{"model": "encoder-decoder image transcriber", "dataset": "seven-segment displays showing three digits", "train_examples": 195000, "encoder_mlp_ratio": 6, "encoder_conv_stem": false, "encoder_width": 256, "decoder_layers": 10, "decoder_norm_position": "pre", "decoder_inner_norm": true, "decoder_positions": "learned", "decoder_prefix_bidirectional": true, "decoder_tie_embeddings": true, "eps": 1e-06, "epochs": 23.4}
Rows from block 5 of the text decoder, named by matrix and row number. Each number is 128 + 32 x the weight over its row's rms, rounded and kept within 0 to 255. All counts start at 0. Numbers have three digits each. After the name is the row's rms in percent of the matrix's.
# proj: attention output (decoder.blocks.5.attn.proj.weight, 128x128), inputs 0-127
proj.43 110:144134119113110137120111123096135096119138131122115112130127113141126133152129118142124132095123098132103147122081207141107137129089094080126097085074133176119125113078123109093146148164087154122174152074150139084123151137100127153148164110156163080124160124151128150105134092168175055145154136110084164151113184093137100123073069192145124178148133118085097151218018194189098159095180
proj.44 098:130113128113119122143116122127120131120125123131135118127135102123132142128110126103144130083134096181149141117131123087099136143103100136155084152089062169089203151114101134147179109151093138155193087122155160169080168059107177073113090138095195140079099093150076131087094143154221107061135145148132146114117140171156102150134132089131083114141132234099122134069210093132134151151097
proj.45 064:116133127088083102103088118104152116134149108127128127113131083130142138149137098127122145110116125117129132130109127189153129106095179103075138068137179095174084094185164120115099095102142157101129150113109077086154179154198078121111129121182215118106151097117145175164186164116154077181164161062099165139110171084112112091141128177109072149177106099130205166128113168154082107136154
proj.46 098:121107115096133128126117103129112142129117137155132113122125098127131144128120128120139143107115110166141150106119102070102116146104125165165086166120096169089200160136108141171170073154096132108149090120134131163081133071089139082142145136066161158114123076133059078098088111100149125076187129155140113109076151169138124177147075079120089096158156255084072129060184133133181126139113
proj.47 088:137108121119098138090115121094111100130117101108139135091115092115111155124122127097118139099140127138134126136112182114116138143107090089157069111111141206112164139049140120133160122186035150185148138107156153146091162108132173115107092115110194110103119133159108153134118159154170072104167074071119170196076195162200087161074111127111097136168096153085060124119115123174142171137146
proj.48 080:112117124083074065104089114106113123137129095136164110064102078120144137148135116100148161118123148139095123150132139183132119153089093089101096108153205179149154129060167090116136130182099114124132092113143136182067122059097159123111166142051123173094106105131089083100095114124141161081152095127171152132142100182125103161188165080093128117109089134128092125080196085084168130143110
proj.49 091:123133127132153158140121134126124145114125121122124115144140153124133126134136120143131121137131115122123127123115118148132121123097140118095136105123129110157106120152154123129110122130155141132139146143186158114168091145160167225122154210215031055091074227157206179086089125213169149204113154180126174136152090133129087110109154123188148156102107130138156139157074128124084143162091
proj.50 113:099115125093104100120112102122122132136137133150147121099123107130151114131121112138142150134118149074103119124122097197162089080134189138081184067152165076151065107196141154080058140087166098075140098128106118122126100115063089130173190131082101162160148095128107055107126091090092167117161148176133099069114132142069135158168075154115112133138153172097095132151116181109171160093163
proj.51 083:128115142116115102130124132110123144127131117136131124102120113111133132122137126119133133115123091159155125089135086072101132149099139166138117148127078144121161156168115125166156070125132129103127154119114094069176151212153075147162173145234160041105160162145186154112165137154142118232151183096129123125132128086101137061167152156111115109142100085175238157104142154118103085137111
proj.52 130:092135108096105117121088098122127130132133111162134120124146090136149140143104109125143152121120114120140131120110114132145098107121150120124126086115129139122128126153135168117140099120119126101172105068128137121083132098058115123186199114048129115164161084125068025065101045100124098089210116104128118134065168145150127180129054136095092106154132189054078142109139181134174148099178
proj.53 072:153165114133166147112131143136130135123103122125127140134106131151101114122138148145109127166115132119123108129145111113123139149152107128107144154137141102156118117113147098135125151109169118180138111142164169150071170094180185082153059094084131109137071149114104162112082115145130113097073168160178112160188029148154126085139184065190186115052130089202122124116133049093153101189058
proj.54 082:137148129113135118127108157130137160123112122122136133131125130129134112132144125129145121143125113125130141105115122120125147140090137139130122142137108112143132149143116125142121101139126152112097147166101071105202110181191078159074140167234169127090129145142202191181192218129125166226089170157128142074139120095065139087168174139156101151154134102178239138112136123113084111131092
proj.55 107:161157141170163166147152172146161151099104134093109135170124184135110119121152128154107086134148125166128140133114123100104169146105094125137099165128114140136144123107135088167159110161111168132117136153122109102192156157192131153094117146219138085073106161149181189129149184168147142197077131134127154102176118123096122098134209121122130130135096072168228119098167089099076097160075
proj.56 085:084127110084084095106074078110122128144166107157137121110131082132149128150104111116159162110111081162152141099099108078089130135077137160157091133093090181084186140137115142156197061134103139125190088107140136140084170078096131094129157143089210129095131076143066104084118131125212108087167148127136148118083135152134126154153124104121071132161135211113124137073180118123144128146117
proj.57 072:128109131073083102103109103130104134133126094145149107091106079103146146131152122105141138093115129150123138125127141170158130128101128096107092106144158132150142131124135124128116090152084157124104160147135095118141206140188119094086079129208207105032118131162132194177144233141181089183126140121149165116149138135106097109153152081133117107151117139171185125063169095122113080172063
proj.58 095:129136127115125107128101141106156136132128124124119143150123121140120127158167111125135133124132125130148133120130101137156132116128166131109161120156137104144095112181120139140125107078169139060087160114073066081198127190179040162168190127161100113176168132109193107140199095095054139213144173120122101089133118084069163102186143162111099121138128091142218164113135169091134092123149
proj.59 079:160146114150125141116134122128134092132116114123122137123125134154112140136128127135105124132142127116135159108102203092106158166110073124174074130120124202099156121033120122119162154188052126090085146156089084119188071155150074214114150126120088184174135136124184123185183147103039195162122108101117129120121144115120154136127154160068100119137098090112161153124183130122117144099160
proj.60 106:134142101110109125131115134126128101123124121125113102137147118137143124160114123160116132125121148107097132150075203195134136110103109049110133085096170099151055093092138108089079184130133153144143114098174170138099126147067150156146139092100082089133118165160128103097105103181123134152112090114113146184126145094155123140028099184104156126127142074140065088203045164158114141070169
proj.61 124:126139123099123105122104119120134122133134116136135122121113105136134131139140120130135151127105146131131120138131076141149135126128153125090153146156162076160097108177150113145110110101177147131114091174138146175101122065194161105137113146077077184142058139103113140122092119108113167113096140191182105107178033179130142143164182044174165111062144143165120121076175053064164102185068
proj.62 102:181151126142165169139157188154164149107079132102120144169121160133120132125174117146139091133131117098115137114118156146136124115117131124107148100123123111148119121142135136096108140140130135106117182116130094076197142213171091170104126125247138057121159157136184165156175160152129101216126182103104164134122154072110100086086086171145090131168144115128164161163079181163075123115121
proj.63 125:122117126117121135133129104145123117147133133147126115126138121135133125114102119136132143109119180102125112157148063183182099081170222135066200103178183015180037105242160140105050119050217114118124112174131137124137109126139122126129120148132090173146109123116133151144124139109111156130113137182141114072143102132085140125154137115147125134109152141134146125124122122107133130134121
proj.64 094:127118113139148170118138126128122136130124152128119138152136147136118133160123123140141129133134148121125126148140114150148111117170154136110152115148161100135085122161141135122105130089160108157172118145205214155092125058129219159117093167110086114101059167137103167088041110187192123096153070184147135135140089183141099161135127060162190149090117150115032100133070107105166146168125
proj.65 104:112140122131137110127091135117133150129132106131126135137132111133121137139148136106125127129141126121146123120124103119133130141135129140145128146133124128102133131131132146128128131130128118089090098191108111185146105065192121116107112177092124220133077112089129141160129159077102206104130143156164108113132077176121120146234188043128106101110102179143141137029225073067156102205073
proj.66 077:142114134142151140153145137119139117122127143120127127111131115128121147097116136107112130093121109132123146126113149115094117110087126160142102130108108160126156117107113132126154096161116136119167121137126114131137088079146139121060121174149188210085128048117113169149136165104200123081143074149079186070125204181128037161164117111152109209147098221050111144143128125171090210146143
proj.67 085:129127120157172136140165156136110149127126157129126127143136176132129108124123149147124130181134125145128113119152119082093150139144110152150130186114070094131164145111113109162124135143126141171113145173147148121170088190117155116109072144195093069106111193172173150136119189171137159150024169080124136213151113105185141082038151145162134122119136095174160125150126091169049123136079
proj.68 066:116139135106079103092084108103134093149164110134135137096131091140127104137128118128133150168097146090130124153132140183168126096145182116118183099140164072141077106180128153097076140081153130132098150117102094125115153117191114113086079101121203199148152099103142187204182158090114073118156105128115117091129152122098106105161101147130149172126145094120071129172033169135179162098180
proj.69 081:113138111119118087138105100122135113139148127165137111123128124141146122160110110141156143136111126120124132124099113157146133125159146115109163103120156081133081113165123134102112142082167131067151100118076110059162127172091027096191212099102174174211190068093116077126187061069073126144135166138127121084164087097091151095176126149143103155103137086139155170140119151086134132121172
proj.70 090:078120116119102117123094109125127145139135122140129118117143121116142143132127108136137138121138129134142131122127091150148114110121188156109146090148142125139124116196146147133118088108137123083093118153078077120178083164117068154122190200140118141132151121109162071144161153074072205185183117135125136054099156134074156159183155134063057119181095172106209130060203154089141119133143
proj.71 104:104125139115090112125118111118142133139136130138122120116132110123142133146131107131148139103122103160148125120152092125125113136131133128118135122121118138133150151159140130140155100123151127089135142072096090061153165208077062125192207082156135026158202138140140050079161065129107082204152188097104119146122148059113167097093098193087098094165149102121175148149123179144114094087145
proj.72 116:148166123146157149133133147144166144125108129131112133165125142161119126148144125152129110137113167111129146157129090124149136137151144138122162149177176059150090117157141118137102131108182118106088099194124116161139130108172118086096077117109124205130097102093115142174135169071090177115088137198161113056175064144067112124209165055163138120101160155170124116087164077068149096171072
proj.73 091:130109130115124153145148121164100111127136144128125107125144140112148120115094126145135128122127117099094115120117144152120109108133131119099140091099120105140106128142138130094092150133136119157228121095202190098114127129035185160116150166180139041071127137193108119047082121229252097119119125162111165117142139146142075134099121153126123152130117147096129120182089138148081177121129
proj.74 117:162124145188168166141197152148128115132121163102104151147127187116107127102142155147107104151143134160153130136148136072102158154140100133161111187127107143126149134090118101170154134140123137158067164179136133139176096165180152160092065134188061116122091204138197188177131175157094160168053118119130128173158118122160149114070188125136153117113118084165143105132144080141085115149083
proj.75 096:083102131089112073139082113105114149133154126156154107110125098109136124135124117093163149131108107156156140118123128095121122132120127131155102122110086163090159152135102157154168102144085143088126123059076086102112157150047072091166222091105172094115215085140098024091152093097123097140164132091132081098101149115088167128177092133096116097156141122117149126096153171104175095093165
proj.76 099:141145129109134130108126146137124129118137137123134131139114156127127098142146121151137118177109146084110109137129101194169122116148188145068194097176195058190056107210171119117067123084203127135115156109148125109122152153161131143132135107176098091110133157132152171130127119157137085179116156155153108133159065113111131085133125136180194140089144062181135124177033150110130103133117
proj.77 089:067104123100103077124091082104088125155178126177146109084147069121160139129067138089141180115113110148156123107130109061091130142146113142168107173095064130076163167122088131143165145115107112166176075118135172154092122107074163071148127109045164131144116115152093086083108113123157150063113138121124142175089121153191122160109151109156086125108118188118101130100191083142122147158117
proj.78 093:107137125096125113113081109118127136141149125147136119106128113141143115150132130131130153160105111125141145085096124070105125135078126169147088148130067133115155154136110145151134091148087141117129109172137119143170069115169127176082156215174117149076082141156170152122135183134154207174112163170117162079112135161112103122178180133125051147161087171118233168085193119113078160160081
proj.79 091:152132131159159165148158131155118104124117137112110114160147151129115126102109148151095118110143147130118112127140084110103138125157127150132150154117105080129129129157144120124104165109165113184180059148180200189078104084072213092107082151078117141098077114145085106073061148157178174062075140199130129121140095157157125148110168096142114112106141196134132106092195065121112150151081
proj.80 064:115102122135162111147124109104111164125135122142140121120146132120144136106086150114145136112144156129109136166135122151149116144195138117150154132127174107111123138126106124114120166099155085123162109098124154122157090158030113128145220163141103101132181117116124067066121065141151148111182063146073157126076187136119076142139093140138141175146108158073059117167025195144139190113185
proj.81 108:158127132170147153138158146142132114123118137104113138145136153126113145123121146126111104116142117165140146117136174050080169186127046135206070200103083203078212163015092097158188152181067118169099133140118131142138117159120140123100100104127114127126128151141143141161145157139098152117091106075115137185120147108173157134064142153096123118141126109140118110140164099162097128094134
proj.82 065:128102132148128113149137113130140139132131130121134126130113141115127146096130123103138119084133143151162132153151114147161121106170194124142153118157152096133090130172106148146126094078156133095103155126060098078191145169163051097138126128112167168192182077091132113187191112047058087118170072073090145109109183092102135138135068160110128173174132105089109122167073168149130139088197
proj.83 063:131145124145135131106130111113157097154163132116121150148135119156113148157140122133118138128105148105119134126149122143117138149140097158127142156159154113141146126085135114127108164133157092133109136148156139193088128041174173138135087106071039179147075137117097157135078107140110137072084175120180077168161049111125161100122090114151170115078212093188020128175073105126158090098106
proj.84 110:139121127154152170141171145158124143122106152115108130140131166121131138127115143153116110136140113162123135119137152092104142148119107122148097150117116161117151149110111099147154118149114132139118162123129119073178120236096096161140170122210086033126161190159179123124154144160116119211114107074091141152132176057133145102049113199104139118152122071135173115181097162174060115082165
proj.85 114:135148119145152144141120159133143139108119130121113136141147142141137137130126130135119110136147106151139152101097159065089157151109081141192081174094067168080170145091091126155169132164064148140115136158130125116194110193126120153099119153201111084100121173161182137130159188156125169179059136131127134128131129117138150132105191134100078095144113129158221123076218080123062114135085
proj.86 099:147143120148156132155143138130154139113106125135119112152126126157125137122130137136113129106126093126121133113095192122098131120100080105134086093074083174110119116060130126106154151164069157150191135136186174103165118114157181192093099194199121081098088165146159192086108135204213118139129116137110207132133143137141052111128156115170129189118094126094138151155083116153082170162114
proj.87 087:169124132126157137141136129131151138118096128122124141142100124131111148123160130124135124107142111087125149119094159127136110134123121130144124074097138163102146114124137150084130147151102102064151091093108102156110124068071091110176207115046133164145154059099054032089122078081129139063199131118108132118066181133121109166160083133087079103186135177060081147099157166141154127114146
proj.88 112:113108148173150130150156147151121153135134154110128153136131170106123141120120145115128109123159154126124121148143117164156127142159141119120128123162180121132119133122158115126107144111139097125107075169116139172117080094106132104122146154074096200116099107111109092120106127086106210103096072166177092075187066171089166153204216082094170121075092097161154076081201075051155109136122
proj.89 098:122131108104127154115084110127108136102130101139131117123142124133132132135102124133148124126139130117100127119130109095112109117119135169134131144120093119129148140144112130137105113133128102141185098156160151145115124063119184123092110171131166149074089094151095166093082160159202160078159155222119152054077158184113074170156096083170079137173148255087111135096161109154145171159076
proj.90 082:148119163160150159149155139155141141116111132107122139138125141122109133094127154109112105118156095169164162120119165076101148155093088132185064142110093242070213149083086139151224095177039148122144137138120109084154148167125102118127099129173215099122156116138125131147165175118143123139135068085112157127113195124131122143110141116099099123168090142102160122106178125147102121126136
proj.91 104:149117139180164182146170157121135133105120137082108147157141163117114147105127136132101095101163093141133137118107168109098128126104109134152097112086096190101160117091122123129166122157081138147177141118159154112140117106134173163093097170167146114102122125133134175112108132171191101101158103104060184154097210132163066139082091155141117189167084173058100151184070161202081172146147